From a checkpoint of a small image captioner: decoder layers 7, 145000 training examples.
Rows from block 5 of the image encoder of a small image captioner, named by matrix and row number. Rows with one number belong to one neuron. Each number is 128 + 32 x the weight over its row's rms, rounded and kept within 0 to 255. All counts start at 0. Numbers have three digits each. After the name is the row's rms in percent of the matrix's.
After each neuron's rows are labels from the 100 images, of 14976, where the neuron reaches its highest value: "responds to" is what is common among them. Only what is clearly more common there than usual is listed. The data: drawn branching plants. In brackets: how many of the 100.
# fc1: MLP up (encoder.blocks.5.mlp.fc1.weight, 192x96), inputs 0-95
# fc2: MLP down (encoder.blocks.5.mlp.fc2.weight, 96x192, transposed), outputs 0-95

fc1.57 144:123116120089106141063131140138141113116169182135146141136167124123114116193131139197150164148127184177120094165124179142034143101171137142125071118159124111152084122127161112087191156112112135141131139176118131134106114076091107130100167087106182136104040104153139112109086063095131109163
fc2.57 110:187138122123131118118125127165091157186108100086178166080111168101084132095156122121157167105130088165103189049132116083144128157155080123181088110082107104098119171137096180138134111163143067110061123123115135115157133107109151156151137137184076099158119145151144167156125148168163178073
responds to: wide (43)

fc1.111 080:140152140147111182217126201173136172130136105143100124101181131109068097144115153217123113140150180078130085111139136086129076135143163132114161136059102121141122155098113113136148123124135142069096162070211116155126064122147072126094156098144153117112111150092104107129154141132105124146
fc2.111 075:140156130125176161090140042063127073140188136180118122153087129117094107167145135127115137085124098162124137143117125155134133130170102165159109166157094137099082111157130118142165125069109138081124138210088129109105161104132176145184092169122070172095131175113072146148170143148137090074
responds to: wide (48)

fc1.177 077:141118205159086147169127129151118164102116090070125083167111146129152130114143084122141081105110116113157151137112204157133131161105164152140119091126075043131101153115112115131141138147176152148203113184144116119182127079150059151093193143115173103076107083127099137094134142097164108150
fc2.177 069:111100068102166128125150125134160102162150097202138116044133181108094105125102108135105163114118136108103147129150131131123092137153128094090115105148194154139164097093193125144131141075120148094129128065178185123126142143128148107216133103209103129162233135123117135115104126132106132115
responds to: pink blossoms (41); narrow (41)

fc1.117 104:131177142173160097082107130150129131127104110149139129087083115198122123118121097185163129159150146107094095175101122179122125173135147098066114151142118147173100185139080148181055096091078071115123099069100083158168097118182135063180113125123137122133152127150151122129079156136181130131
fc2.117 111:106121185130138140132166148089135134121113163159112096115180161127086085094137107068091131087113173157184191150096092100130126099130107143182109139182110171130134095080127124077087139128120090205155107130081161116138158167094135101099042117165131139102076141076104132154123157110066135154
responds to: green leaves (100)

fc1.167 112:165165093099196124145083194126167079080109157119147162110084150150069121172127124123124140091112148138107115132128088103132153149155131151173109111148143202149070094129108155084099058141167127146106122118117109126129038065118101168081149144088101130199121106139125157164177159133129134145
fc2.167 121:120180085211134121136148164149110056093175082110160146155076113101121152040120120180103078125100172156132098151120142097081155096128127120120075132075148137155155134121131098168090165110116141105215124117157162135131171139128119151102142104174156169165166131090108088098078122125148127138
responds to: leaning right (44)

fc1.67 060:090151128096178126128114107150082091148169138054116080074112105110072115083154116112101164105108186115159175163171132115135157138181128178047115145157180092182152156132139058081119146146103097118115106135091126136195124172138128188093117117114129133115147178130144134115144127106183123089
fc2.67 065:115104134133128149114156059074135140096144125229154128147190127193165124141157140162116136116108105161090093135100114142121146148125138142195114145098080083109141089132084140213099095137099160112106148152158116066113097117153203107154132152116146087085151128173115097111067127108081151148
responds to: bare (88); night (78); narrow (38)

fc1.32 138:119152166103153170110113096129104114090145170113154152142076020142128141098100055133110089104134128105147144142147099178128096114107125155145159152194160178144121094203097160153098139109104091179135119157118092103154109093135069112127135107169086118079168119102174146179159175152128095160
fc2.32 129:148149141154077159076152158113148139136090114182115156126107159103147146102144151134193113065138112127105121109118188088162097107124160127143151134054068081193121161086063166128159112128109035115097107127142131117112175121105117115099113103089172152111110134143116188122059112177141159138
responds to: pink blossoms (42)

fc1.17 076:138200141096177112152067162189113078121115112120095103151094140137078102116128078125168065164122152109112147147129102127175110132142124104084117140062109151142117137152178190131099106115223170125143113171066142111135143144142138114100149107094198131142087098139198154097121092143147126102
fc2.17 081:052112137170072145094174132079134129131142081144084134173135136143100183193107175129130143082128146159105168129145128092075145175112155163163131127128154135135085076136110129134097116124145111180091064115139079083153075086167124161117154179148155161079159136103150100072172105172121154139
responds to: narrow (41)

fc1.109 085:113075097076146125094087129120114125125100192152137140137139137165083163098165078162112109125092113118153145147177094130143064124193127152132105136122124105112116128159125136116132081132146115148158126157180085151112181119118163122096155146150112095099166053191173221142064113158148145052
fc2.109 075:149086111102140145088100082125095112124178136141123143133079152067140129194129188148127179185151124166124048114092131129115158111100103150135196196137118138106153145105123083084122164141141165113144154173173105114136165105132080129159080117098119130120091206068128133152115162165079110165
responds to: red berries (72)

fc1.44 073:116125128109150142076187141087114132133136117111178095197088119178152107128115112156172120097132172059111125136166097161156106131108121098121121161140101183169087150154139126164072131112082156164135169164161100145098015126091155133124097184142111157151059142138070134126122101094129154162
fc2.44 076:178129136170111152134123114150177115138106129103062163146176173094088103136199137128105125127124109198125110125116166115102109102144135102135125178114158111094160083050205124117143134111171062099093079119090120104143156119157073141141091121132144099125175128109190162143075111169111091068
responds to: autumn leaves (49); night (48)

fc1.126 060:130141092081169132101138129104146161059084064118186163123109133076107125142079122160170130142137141168133143144196163137155194115131113163130161132104133106136152172097107147125153154128125146152116142140198116101095199076133084114088153085095086136093130066134138119158085143113135033133
fc2.126 068:082161167153102107103084131148128096193175182128125089139117086117132096127169165137074107140123139097160100095044106111109055135184147127133069100121160107133134104125159088114095118142085108151121052115097175105158107130154156134106092163104144112177126171143127088081154107139146180185
responds to: bare (63)

fc1.161 059:139126136085093098080137162088146117120091092109168145131144138102137141208165131157115093102156140138133132204135137154109113117096195120162185119084091123121114097058111117164118153137105131150180101137115128114215083093077122076127201111159119146168131111154133099113199098118088163115
fc2.161 052:139133105133179124180069104178143161146138171101119086131093132124140104076093116088167180119119126147124111079155085147139129125169110111124090121157144080137101141222165152069125095082108138153105144152151078158088179156147110185154060159164144146120133126069131159084095149133185115099
responds to: red berries (44)

fc1.119 110:144124108098135142128145139137090098088116195132152138127111090095130152170165053143118113117113108138179082170096133124179099089112135151109082148169134112076097138164134126152150139137139051129134154079098189047156130097088106153176127151119144129041095144190140136163188141142134116175
fc2.119 111:086110090177128163194060151175140202148144120158173130131172190126130115137132114103145109074099127157100168143157168142125131137125088099154112116073087156111091099120141136094177146147118087175129118139127073184103114196153105122091086121135181113140128068102123128136150055128093100096
responds to: leaning right (42); bare (38)

fc1.88 105:126109161097116141155122163146119130135113101111119165092110122103145085157083143092100089131108102210164163190079160110141109210122198139162159154110183128144107171113127099151155160099135133118183132062120175135169131072154104102172127116104065139103097143173077093096098095131136085141
fc2.88 100:103147120154130145129113073122146131114119134109126114117160109154167141064208111121180146176090157091098060071136099185175105085178108134112076037126123138165147108137173130136141127127135168102107114214100068104088140129143128114122131122162107112169058137121117160135080153146140158138
responds to: night (97)

fc1.45 062:129217133124117119097138128106103126169174135095136144106089080126192150092118145075085115089124208123146109142087135144095097193101150057155136166126039148108149122103123082153166096124126137124110178132177098186108137117124150170136088166080128190144107123100122104167151126120114114142
fc2.45 064:164063129138156135120082108114169232099107064175131135165125122094080103155181093151132111148092061190137125113156129081156154058137130169124157134095184092147127138160122140083088097133123128127118087148052100137096128122161134107089118107142110150111105122170124156111095123163099175120
responds to: red berries (59)

fc1.48 088:132118146077157131119156162132154148145144129142126087119124125190126180081131157140139106122167112029062147158114127132155103116147170081097176073174109172144132085102129143074116151080090069095150107135141169172093109162134137200083147114112178115114072136194095113114112128166132137108
fc2.48 104:202124147178113151111150093162087075183127181142171101085158135122106089159108099117105153146099158095180123134116124116160129108067091157135109179127158123142128146077134096189140130120148125161147096104129088116166101106145122080140058114110065066112163128154173153112140113053119069114
responds to: green leaves (42)

fc1.78 096:109130138152131110177144085167101156105085190137136147091141152088138115130123138130194166171106141140109145161100074169091132174139131128108130127136093126066154108148096144104164080178166133105115155084140128110151130169179099143081138079138054103153195115119167144105079138099115044191
fc2.78 108:132112071117048109145105142135151068167127105149074060147110111143102176101171145101120116134147094091121100138143150144158147104098118156112121124140107085139121139088173107124156141121055198121129132151140130155134165099107084145142113221117207127104190051099119108150160125155090159127
responds to: wide (48); bare (36)

fc1.187 104:102125195097108142111138131170094167107083127173163161107162163123129177146105181065142106109119110146109138158091119092146109135148091070018126166204135098126130191149123114133131158142176073178177115111146102134172100128088100113071108121112146125111103090166146152141136111143143093157
fc2.187 121:128142166073117131135075171179136089165187118115155108133124144106143103179136098139147116099164071116210135117118132136175114064114097156187139141121099091142104149142142107124058146122155174151186187079120096169101166153158112065135122173129089088136142090113077165121087101148116106144
responds to: green leaves (44); autumn leaves (42)

fc1.14 085:138139124122150112106062186083126119101089152165132120104124114126160163132172138231131096119126130114042170169081108134100099132090102128145174118116123206132125094054150105123119112109084114136130109143128112139066127154107135158128172184107193148149108109166093159169165136179098113115
fc2.14 085:106128180132139162097170117156115105123121096061153119091194105156169082100146094124118169122110181081171135163142152147151186194112134119121095127121092091137172143152176085123132180107145166113130102143109132083149073111181152084130081085147081098159157139105043094103139101094157131113
responds to: two-way forks (69); narrow (47)

fc1.58 056:125197149143145070087081125123135088130073153116157162053145141030154118107183133154151114155145128110097090089113167113158146098161067132149147145125070165111120101106131101150118185140112122131134132156120117131161161193078147193159122144088134141130111134065119098146155163102149084170
fc2.58 054:140071137139102150143160115090136161172165083142147090155114119177177113147087138131087148140110143138158156167132118137107128183063117127098116097129157071149163160172149126125142047132123091174106112083125170140080088082188136079106143115133111140092115126221135166117108078133062165128
responds to: red berries (46); pink blossoms (37)

fc1.1 135:088154100191159138101157131162147137138072119094105111098125123128119102061100125127098088071135077132162156135137125142136106172172139150142155090103141176090151120111149146192096077150162117100159114115190100156092174147133116105126103189115151106230165096109142132115193103064110101141
fc2.1 116:163125141073102158151101117154134106129145168114195141157187171114141116128142112162118123124056164160149067060146112110122215134113116132134093144142102134145113125083125143093109093187063111129097153120122131094133120082088127144084153076101097137126081115184185099191109172167111165118
responds to: red berries (51)

fc1.61 052:084117180130086062095172135154144167092165083177166139088167096096107156124137130157180106152107144137125176078137094170142162087113126129158117086126080140108131093125178115131145147137167124149138147172124120098090141058077159100019123087147142127120122193081124112149134131147149146162
fc2.61 052:177148101177139145148078158132099126188071195117096184179112129163142146143094118098092158098132141139128106122120179126098085163189128151085138133125149109148090156080153143108084103142111142154071141079105146132180135155151071143196107169157105149130103059151135089115129118112142083067
responds to: wide (73); red berries (58)

fc1.50 115:152177162141119125131179139132136116119091092094176101187108088066161140063096095158132129158174118128114160110152151103124133122147170152157084177183127124164102101103075098166102123137140126094178135089154178089139161064102131154159111120060138079089061071121130152149140155182122111127
fc2.50 115:097125092126117183121177120114127131140131142147110129117081123105098104112109177092069127163125147112198197141135163172139103152141097203068142111100125157107122137150105098125064151108103101120167081166099175120102194121156158114136133156118101134193053172110136114110179113142185088086
responds to: bare (38)

fc1.168 046:108097132141145191097120140100186151096214159160129124102107130133091151127099127118135183096137166102160117179150084117114124132103111115100197075155076188146145086103159163122152106102166129120126113077117134180070112089079123085147150090100105124122153082067139158184109122119140192122
fc2.168 058:122140119121122085106110109152137139142103118170120096146163094101146095140132193114098060186121148162135077080146166150100166077114137155138093177109148121123068165117197166116146131132130132178125133171103097120185153116194139204110089150132111162134102100171039086128137113092118085103
responds to: autumn leaves (58); green leaves (39)

fc1.72 105:071136106098094119144139155150157144077144095131155127198076139168102130107142094125134116111179089082126153144112115180096120157140156153072104133097100099144100224154134105144161181103069141131123147137091076116165012128130165155107145186121122168108160126131101152140103131119167129142
fc2.72 124:178121158132142144119171114116106143147106146101115053121188159084131092166167127101126162119082185131122121130116117119122097133124080092154148132151085133131149060117152146126066110152182126154163111143136183149139217162045146133110078108148147150144094124135125072140112123124086122030
responds to: green leaves (99); narrow (36)

fc1.0 101:124082132091116113167091101130151157180152175157089160103173152143112150131104148155110169115106193090168136143141175096082105170122134124101070164082105134131098157130106170109125159130090080148169130120104125142076114093099057085089184111142121159106168071111141155129178191121177178112
fc2.0 109:140175052146159124120118144072151158107065163101121125143100102060161149208114152101088133170187091149135129080104137146102145135146096124129160130205169098117118167105134140128103126158097126116103144109158109035180112129146130170074123121130093142131151079144111146058167146148126154109
responds to: autumn leaves (73)

fc1.52 112:110142080162167121121153123131150136186108079088120154109151106090122146113173137108197144079088077132156121118114139141169066180127128181146142049169103155191154100098094118146176163144149117084165138143109088174106126124053126156092196120104173105134141125126095146118152127078134082141
fc2.52 107:158096133067089159097105131145113144110172122100104095116082148148158123106164117089098175145199163119156126091183121087109131164162106126105109196096087140125151176160124172130131113144140111104103095072107161069123148131130101122139137079081121095155103118209201095157139102159088192122
responds to: red berries (54); wide (42)

fc1.77 104:115184129135123163208130157080152110111099142125187173115128174142147093124188080161182120126092101164113141082125144083086154146188142114083117088137155138184130096134113150082141140143166135156131138097130116149087116102180097102105119082031142126124099083162148089128147084142188119121
fc2.77 111:160134063177104116165126159132095159109143113151071087120097088102124137071084181119086129105184170149129102172132145067164082155116135109105075135095079155134107167186120143159117153154127125143180100142140112105144118109094123208117121175137108189103135155116083109073150189098110158143
responds to: two-way forks (68); bare (40); white flowers (40)

fc1.162 064:077142128109116111139169127161084116153123126128126125126102154101101137205118107076122110072100170113106117113178114151102147209139114153073156142167139199116147183102101058140119184117149092151049104150155135146089173110151107120094194142117140165126116099119084158167144108114100068149
fc2.162 061:208125119116139128154117162122139152121138111117114110173142110138178118069118157154109126188168090182162139113067110089124086091133134079198092081101094111144119099140145188076143116122111170147098163083112109118174102127140135130142061115133137106113179133081197069091149139143107191109
responds to: pink blossoms (40)

fc1.140 093:086143120082160058141095168152108102125180139105163037119117108124089108098145117095097141142128136145131138193091179112131182102096144132167111084103131087116127116130132116117132134115135099121110144072167118159185129118149109144137142167139142161174205122135110136150246108056130123100
fc2.140 104:184095115170144119080110047095066118122119140162089154132101091130168129088144129137159108103085152158042166072102082118133102136182130153093121114125101159113172119116200153159121135142129152120084120137147044126111160102155177107152138155105169120145148132129146082083094072115128145081
responds to: two-way forks (79); bare (39)

fc1.34 097:129122160126117128138104079106117161104089180166190065154136115134053115077161123165142112131091131125131134102198094083058123134128096151146148160105190123110138158133102071108104101104143126140138156119105178119117160077177203139142166129129222159115123089094130097155132140126082155140
fc2.34 091:095178178172124206132161140129159140097092122140067132107130106167127106166100122075087080138087179154160202143079126163104155173109162117091096134139133145151163060113116155164099158157138125149085059112130175128165144161107096110129115125151151085100131126158107104082105160056143141134
responds to: pink blossoms (63); red berries (37)

fc1.141 122:066126139120157142112183118151093114085143099126142140185118139143080136095196131114092112130129141142135055110097115128102125123162176101107166105135062112139126153086153138221106119079126082058177127112071111180147117121189157084147131125126145142106151119103169178145155188090149133155
fc2.141 121:110159139192220136092163142159186098066147138157038074093118135115149127124160129100153104124108154168069148146125109134141151130153160159136119136156083119137109132126127154159141157150118070124115173146061147125095153082137146112109121170131152141067113109096156118170136168036125139095
responds to: green leaves (100)

fc1.96 075:138142153158103183181096145116120143159107101127123108125098139115117120076133087168150164113141123138137121099145121138102146141134192103086054130116091123109165207127142116147129194080180072156107205110130135133194141078145151094120083137122116085108201148045101110095098112133135153156
fc2.96 076:146114112121127128145217111131148150135191144148115096117160089095158126162157196080095089148133119075139144132109118133084084154105087133151152145111153155161090088115100119108109090133064187088175064150125105174088138123140124148156165110109127181133061088196097139146156135110182134170
responds to: autumn leaves (38)

fc1.100 077:068073148079152156172115111156120152143170145096083087143182111128057110143088103081067172150095136160213178132146097122154145147147102157122100097140182132090118095143113151130118133103093131091085118122158119155156099150106221134119098145109172141093146170119133143136121083173164100131
fc2.100 077:229178104129140080079178117106115080092164090152127111087154091144114125075178169161161098128163145145053133145083113107092133129115163101128082141117096097166111170142180086121100113171167128120174147172129096133114157079128157147171145099137099117144106112145102167095145176085118150155
responds to: white flowers (41); bare (35)

fc1.102 097:059175162126162137071133095120149135112123172103171182139067126093146116122142168140100085105181103201137107150203123113145149161134188169114138172136094074085145104119104108106087173118095175091149137155183123127137136078102135177072112094128091102141144108089138124111162130132109074122
fc2.102 099:060153129117134157111123129145163162137157096098127159145128104101108096126179108080113119134138137157128152105083116134082145157196124181094119104138160153133142102107151089090074208136134095127169085158137216079092207128134089112135129099104157087146114152190081066095113143166133104112
responds to: bare (100)

fc1.43 095:118125104134146121132149120151142143183081112094055166161130170135140127185109204164144204091110082194152141140147153179122125114116133084102119146130119112114118148058119122120134107111116143076148175123102154164079150126082165141155072130106186102135136118089084137105061102155198099132
fc2.43 103:069131126129118097120126108112117157128164212182153138084045095130115154104189136144122108122156106101100165139120144079108117109161138183119171140119119110163089103121075172106146072096094120169103107121148094104161198143113154115100120070099110160145140101116164167128126151132047193093
responds to: night (42); spreading (35)

fc1.20 053:045122175181144138150083122129120162147159152103128122137078114225085134048093142105136155192104118164157143125160098116110195125127173118094119092116086113105104173189140078087117148123165096108099126124088135112091145077132192133126124148150146109153115143080158134139137130126155186140
fc2.20 057:180149081103121101108199135126126076087132087164140132097149159061167132179145101150121080071156140110112113145136159132130088130140090139141129148128164136179166098078212166158118077126123146126161172106130138115135094157119097150114093120092107129066176114158077126128097158097050076116
responds to: two-way forks (68); night (47); bare (43); habit: wide (36)

fc1.76 116:125106078096123112104113157113158127096149166156124164172052138148117143138117106117249088111142139121106169177107145120149141141149110105114131112107091192175073051169122163160152120185161145131132079099139109146134166195181119077113090106095100149122109101100121095097115126121147134161
fc2.76 134:161131152112068123129133159191117103100125168111104081178130102185129117106121133155101159152099099142154131150090101188131113136130166152128111142137085187122162093110122129154145165051144109102122157164181174072165157079171156157076098093133136082115133120141084057092134106156109102202
responds to: narrow (66)

fc1.150 087:138111147064100123150154192135133085131159132195139118133133172180090106160131149150166105092165093137117075189120130138101105087060123169046187128121112133143144159192124147107148132140152170167148104068114154188102078092101139113103103120120092122113148106109086097163111132126154186105
fc2.150 098:180102120165154177040112145145144127122120089122142125127148155099117128160107108124114065135148135190171123048156115138128139095082144122113109130159106131141080143079163064139112094122206146110150117139104137179149158147152132111147193178118115100151148112110152117081164128127087023114
responds to: autumn leaves (46)

fc1.155 119:103115117077139141119168176143124130134139116169081134117122125085151082109135122115173149117083142088094116222149133182119113123132135172084138090109120086092150114152127140138138101096123056188120145106132137185114095126106133150136108122097123172113144141159146155203160105077188170020
fc2.155 120:109090108136163118155109090128151121087114136094159135132169141163096126145112174154139143149124181081172117071126110180144125163143208107117100109114166087112118103046148156090104148150137197099153094118121113148145146135202151070145151193110122092135123147123099196076146170118072099092
responds to: green leaves (50)

fc1.108 117:131126122119135090084149127120107212086093161191125124110181127065176140120120111160207211144092130176110156134167119152136130136182110091120154147061156139061144122134140133167117160115101176110128138102160103128106113069105087142122118112096168149115095102065110084118170127088150127135
fc2.108 125:108102114135139130113137164068087116124106127099214128104122152141145166064170110161111110127115160101111082139105099154068154140113165131130137154158194120135123084138125143141109071081122105106135144183169092149114108159153148173169120139135208132135159103175179114033137085129090078155
responds to: thick trunk (60)

fc1.129 073:079131133107076108158057158117120143117130112149204153161141121149059149191116151072187147127096119116179146107127120161155144123199076124167133101113155085109078124210104084109108088101168093162147190127136093149076118142166134086111178124107144110132133108116123132152130156129146090155
fc2.129 076:112105128189146151153130129146130140122119163107107126099110095088142101119108114128139077111140111101097117162128147101085050162155161083056150117131158150171194113102122147154139164189100163103121081173154155051147140084140145174121058160113130120196151125116105163094169048153121156129
responds to: narrow (50)

fc1.85 114:186120145102092070107138138126169145122144136102115131077112129119131183100085146171077124129175104120113173148137122161149121111150137135109142163161110093142160139099127148151136096085124112157132120083090154166161128117080126174065176141167173109087165030178040089158115153107192136146
fc2.85 126:175050183197130132126136106151143167124088157112174171117145130186109126115161155132153106146110169115099111153120094076097149076145204097044108171100119138077141179070132118156142140169174163102102100126152108096112125106161132151112131121151115169134095131062125081088129122144127140175
responds to: night (70); narrow (36)

fc1.182 067:117155191073086144167186158166131084182075128136120137111106118149146072168057091111174132140157149109058080171146200125132112123098103117150162141140167140163159100137141137183097146135091109117094150124145092085120075148139120161158099105132079164127110170127061095151124175121119106117
fc2.182 069:134125091138160134091101099124169165062167157123145117160147140099103117127163138147101111119089100168161165117064063124099134145147168086089121102121081125158109156108134102096192099109150115188150118134140140193137159100125074110103147148106158091156127114152228169109175044116142139152
responds to: narrow (36)

fc1.55 097:130135164132170144193140100104157104052084111126164150124081089089075147093106084204100108128175140157131133208083104157135155113136146121146151118150106065169104124125173097120113157138102131140095120090093118091085132138077103191114120195132155158145097152112134162152078091116166132163
fc2.55 091:170108111137123133076105129146121129156110139138095216163149137128128200114137191075170130140111132117085155175118110129151099133124141139192097150128159113088182089151089142161078037146135094092104128143136104172161116112199081147147113145129158127108162103086171078079151100145131162091
responds to: white flowers (93); night (73)

fc1.113 094:121136180146046158089162102109154135147158171094121104090106136166136138110110122129103136133154115131108125222130100150149172079127156204102165146138117135141153107097154159131132085125157075152137090115069168194141098139087083112156163108136152084122137045168073123163114121079161124133
fc2.113 113:167016126114124058145179155190119169143068081142151090107159114157110152094118182157141122139120162134166074108181142122154167063106147151113132130116117109173080176133169138133170095169156131117145085114130135103150123086139148174118105142119144173150125156176125100093143096091105115098
responds to: night (86)

fc1.133 105:146094119087162088087169110142124121090137130131160022114114072122116118090149073131108178137194115191153119149104135189147109110070159139097154164143152098143124105124123170144094135142134103130154124110120137093091098090100122135107139116243091174139137145173146161184119099110128113160
fc2.133 111:168156124168129136151108133127130174195168157168172148110108114111097108090135124092186114088141150117133156122097123137101151176174115148136101125094082152104153161175118140188159176090136152084040054140131102161136158123115098184114125167101168169114139153088115105107114131108029112125
responds to: bare (45)

fc1.73 060:183108168118149067139111111142139060164080130186063117112118152084111133125150121146178108085172124125146143119108217110129133096135094102159112182139182125127130104142120100167114097093145133163127127056186134122147139080160110110093075153150214115085122099119134196106151107138143121132
fc2.73 062:067138093148174157155193138160157153158157117112184081170160140154150122169146195144111172143126153117097160107150133126135144130099162097109129103149108079126093134168109103176128167119129122067100087121093110066139166202114092092120151180168092184077068151111134080110154119097128125101
responds to: pink blossoms (82); night (60)

fc1.21 111:121149092106098145124143100167095146090100068125111097044142115063117160111106151116122223085123142159128097159104129111125093177129155142117123120169129144112118118147104082180100135084163028135062123154147146162142187126133172140107136125153137148155144144098139151083118165176161191137
fc2.21 120:117117194122150116134137159153077039127125111161175121152084152179121129140136104129139057101165126103100121104144125105174153091130150106095134093136109108169075094096154151100129122163160136107182134088140102148115093168126156149102125152102154158050145183060202136161084185096139133137
responds to: two-way forks (85); leaning right (40)

fc1.135 071:137150140129090144097202111161136176138123151208090122076126164098126114123172098167171202121139163110130144142141096131094126173119067142100107185108151176068114108129109161143162069112146153116142082131149079078064125098164093141104143075121163159135072102118136115123172097105115152103
fc2.135 080:217062155091167112108093119079083110076132064095156143194131187069136142139148126114094121133078129099143103131090117111140134109164180139090133179112162109099097125138154126111119234096122126125131138173146149152135080152130140145166096136139140126129142160150142069092166109105118094089
responds to: wide (53)

fc1.29 052:153111124127129157200127069127101144130164112110140125137089075159154154111102171130123179155114072114113133161094087122142201133118164103060167085044119101134115163153109105116190102128135111156141127119152131149171115069140144056115169130119187099125129094145141141100129084104169168199
fc2.29 056:108136132130110102100104183155155103122108094144079134140156166139073078125131161111125125128171185108148143122160187160149062114152160122179106138173153151167096116158161157158115147134135117060135100108060141138091157182114127215125080108112084150155119190122134122138133175121130068057
responds to: wide (40)

fc1.104 107:127108110099113195047123182127111100159099129062163103121125106137080088135134091143186146183207121103105140126162141087123134136094122113133152103138155145098134115208130132151173105096183125093124071124121125129110085108084135142132093181149171129155133083157122159129092106155152081204
fc2.104 104:169181034144148068121111170075119147154108111136109069140118192184113115110162094150107145155085115120159121110133153143112169173135104134142069118098124131111143168148155060125131113094135171078144149146153147114197111095123134139191134058132110145110132135115184160171102132060133114130
responds to: wide (39)

fc1.166 063:078160098174158129092102162111142150137095101154134177098129151144183143173061094129140152136109176147117066160141116097113157099098113171123119139099144147134125057069141152097075099081156176131127145196148123149133138136120088167147133059176168105108107086105055158160162120114155170108
fc2.166 067:184159120097125094174164078079164085104138132101138073085109131089136183113178144136085099108157090155148142111165119150117160123134158104134102078131139138151098183166104102108167163181159122122179122086148130079095150122155115120111131196065110164131098137148164193086134142084092074169
responds to: two-way forks (72); leaning right (48); bare (37)

fc1.191 089:123108132107096080178109129144165138114157123094124155066138163116124183143170151150049089067133119109151128156157163158148162213127146128136128142143169129088132128114152122119111125112042112091124101074134121174066114124193135063139174135113171147090160095139168095106134165125145068152
fc2.191 084:189156111126139161071162224067129091109101148163089157132105103149162173092105105101166134140108111088141144091105031103145111061106107128124169153149107178172134143103137135148102078147152120126110092177171161156151155127089103109127083092128107159127151118075108150104178153101136140129
responds to: green leaves (100)

fc1.148 104:112163163103199070156091160150111165091146130107145130157158087171149116134106058128147169145093161097148115142084155124126028132206159114125112118110090210123119138214149143105112088116106107132077117110132148140086126072095180157122125117133133127129137112091138135156127134169095121171
fc2.148 091:219117115073154130110131130176167147162113121135152171144119116104152163099108177120099129120105133138091127109175151111129135078119134116102136169148148107137126122023137151133146162135165108140114156091122089143146197153147031069162049147124124158137119141166119139133088116141098209128
responds to: red berries (62)

fc1.60 083:124153070089107121052164149183184117154114158181134103118155141166072175135116138127149103095113148114077121211165141114143128124151154119197167082126162103135090080187123132112173132155124156139104110090179086157115084139103096128116123134126113102045112076166099146117157118126146141091
fc2.60 087:180124148155167165122121113142124094103118194151117112135122132134156082157059202124131126165068135188166136070143126147156118089108062114072157095161023121153104172085125180148103121095122137099137086174145148119112121157168153120153121155135151115129193126125112146118126144116111069154
responds to: two-way forks (71); autumn leaves (38)

fc1.185 045:107151187120134135112193138186189182098122082154159130138119122169121128154109152063117135144131157135089154199164120115102117092135128073132138099145102158088132122124171150082140127143191096116062072124121126119134130062130129103100122203071155110085076145168128153121090129111192104125
fc2.185 049:142098083123110128087101126130090076193132170135117091070161135110130110132110159182127154109107162151182102076084158111157144110147148172098151103128073097176117167088084167135144070114126134179187166140120174133128131141136140135141087119149105131148203108077130094116120087060055106126
responds to: bare (39)

fc1.11 060:144134107126108173107180118083180143107100116109121161080175181024102115186161152168115068160121180118136145200091149143101126105129136135125127154122095130117090080071117155167090144133118141137167123105161101121119139093114064111163138151099126191139152122215166140119106112121104150125
fc2.11 069:102107146119144173137130119152112089140159157092150156188096099168134082101134078092139167113165119157148141099122099127109116108179184105135128047140170114132151150164116073133135142127116123110091141184081150164128120150151214168110033128146147127115091116043122163125135192155139120093
responds to: night (88); autumn leaves (77)